{
  "model": "segmentation model",
  "dataset": "rendered scenes of toy objects such as cars, trees, mugs and chairs",
  "train_examples": 195000,
  "image_size": 48,
  "crop_scale_min": 1,
  "horizontal_flip": false,
  "num_classes": 31,
  "arch": "unet",
  "norm": "batchnorm",
  "hidden_act": "mish",
  "pixel_unshuffle": 2,
  "widths": [48, 96, 96],
  "blocks_per_level": 3,
  "block": "basic",
  "attention": false,
  "upsampling": "pixel_shuffle",
  "init": "torch_default",
  "residual_init": "zero_last",
  "optimizer": "adamw",
  "learning_rate": 0.0023,
  "beta1": 0.85,
  "beta2": 0.999,
  "eps": 1e-10,
  "max_grad_norm": 5.0,
  "max_steps": 12000,
  "batch_size": 384,
  "epochs": 23.6,
  "lr_schedule": "cosine",
  "final_lr_fraction": 0,
  "warmup_steps": 600,
  "weight_decay": 0.05
}
Rows from block 6 of a small segmentation model, named by matrix and row number. Rows with one number belong to one channel. Each number is 500 + 40 x the weight over its row's rms, rounded and kept within 0 to 999. All counts start at 0. Numbers have three digits each.
Before each channel's rows are labels from the 100 images, of 14848, where the channel reaches its highest value: "place" is the part of the image that holds the peak; "strongest on" is what is common among them. Only what is clearly more common there than usual is listed. The data: rendered scenes of toy objects such as cars, trees, mugs and chairs.
# convs0: first 3x3 conv (model.mid.0.convs.0.weight, 96x96x3x3, each kernel summed), inputs 0-95
# convs1: second 3x3 conv (model.mid.0.convs.1.weight, 96x96x3x3, transposed, each kernel summed), outputs 0-95

place: centre
strongest on: count: three
convs0.88:499466568546520467460538509489546549487529516519429469510517504513478505496485526464478542452518516458503482463487544478473486488522441475513557409452484500501485513607497503479544569547560526456446516618636525543508550501546418476527465555523537462496550524489541475519489486516514535475
convs1.88:496516430508504512521550502516532477555453462467505442470497528583482475515508483485475427503527495536527472475495465518502466480441465521438481558620588511481445482405476513463476436501558506505521530474459482476438429523485547528494529464455514514550542422549536521437483504412452508517

place: top right; top left
strongest on: count: three; snowman; flower; largest object: snowman
convs0.50:461475502490480488481513523506495516482440469447440527466465470437505475504449460467464493510507483445505508439487462464453531486469463521478525451523385466522493458458435453459474495446376478483537514426467487484451535473465465434476447468483430509410453497473465483443527450413496495490
convs1.50:562574551550491540486493495480479460557516509527458521517528501560580550515505537479503510511496520505625537559547519489535497535473589517525488505475488504551522545561571540535540489524497482522518460486516463574538504567502526544564503523541585519539482550432513562500536543574525458521

place: bottom centre; centre
strongest on: count: three
convs0.3:469394524505574480493557491477511532433493525468565512419489548508439480430497453497504506447500475473473413528503453572500517512516551498511491475476549498530491456514402509484476495487550512537516430507433502441543556535471455523483442509512540461522487580548497488464509530577521431488
convs1.3:544466565495397476516464531520546503535501509526392537523520463502501549486486526527529476483540468443494526401529514446466518513555499461483455551528484581500584529447522458528568522461496471515454507484512445482541451493511535459501479544566443505494528471442463493532471484429444559552

place: bottom centre
strongest on: count: three
convs0.39:486419513521513457523566461473452505460484538514545467530514551506468437414484511492480530463464564596475453507438509556533471490480549483548420550516453512443491506477483543504516483586613507546497510478454532444515539458502469544462502453552560552522510513523498509489516514555449554497
convs1.39:501498496489399474533493530535517478511508477518433557467544473470554497471477524501505501441519484483507534415523477467464511457488360512520490490545486500526556521488514437475483522410442464474521477501567486449502491496501476462470468531449403477466499460413456491486455498422499450584

place: centre
strongest on: count: three
convs0.46:440439461467526471478499530450450518505426472451491553535500442386472480446515471464480549487507471509457495482499490474452485472482480491498491460440465441538521466457470413549498460466417432499545527443396469475430486521445488500440463502484433502475466495490503527542464501465557494541
convs1.46:465539489514476557581529490463541561492532538594493549462498532524525433484483555473574498485483523499536520493570440435491553533506484478529481483476452458556563493487534452518485502491403503548504432455443517496527489517527500478593558535569484576497449564523474484509537543507463497541

place: top right; top centre
strongest on: count: three
convs0.43:422475484468508482450463459473492494463471482479513473532485503498462474465506516453490502480448515525501466468453469478491457433524451490439497451460471460480520520570540496430515450505512504451483504546555494400447532510407441458490443570420408495452475520518495520402509465421522492453
convs1.43:532576533520472550459496511527452512509561524533485543510536496452528539556484545444526445475517455467529567539598506468508487537549520535519498504523517524526449442412483499544506519479439455556531482388497443496455424469523608482473518465533559466515496505440497552508474489515496463525

place: top right; top centre
strongest on: count: three
convs0.80:462502488474483531471474481447401466511467478479423461512459554474515428486501453435479470503462462500457480463504451475450449467497463507410494441426479471488518563530517455490499438494471505477461478540519530385439530498419447477488465524477457504410452498486533480476478466479514481429
convs1.80:529537581489590486490448487521482496494437578470564530554568550527455492489514568463492532463508515494512453571501477491558524536509491484528489437485526567466458476479487536564490560539447518502499449496518410546538439536542478490486497464447570515569546505485463570437485486532513550518

place: centre; middle right
strongest on: count: three
convs0.28:484486491465507475474481503490428453449403456434424535508505434440489523483476470462464464504504522462441495504463448483495549562530479472541441484544514466564456459461441459513476464421426443476541478440473451507451512483510525461451449496509425498455456468472444477490506503411538488499
convs1.28:509515542500512576550539580505485578587583556600500491493481490551513540487526526510544521519544442525537561478493564486478482444460530503523553550523497505485551509570575524517532491552512529553456471517494541501459508480527490547545559525572483567463520548492517520538472563499485544455

place: bottom centre
strongest on: count: three
convs0.81:476479490468621468503545492427544451463539463538549476458477507501476454527528481424480465520455471528489434589467438585514469544446521444486526443450580476484480525546539571546478523485563470441512476465561482530491518510505509504476523464531564509568499508512504522504480563513529481537
convs1.81:555467532490426528492502567553471557559440552460424507474499478465519498477490542489480521440527491537478550385504500449427505414511463508482499565551532508514583482490475484483516505529527476549438559581510481418458463504496495519480488543482474560515552441517499475464487447478486545525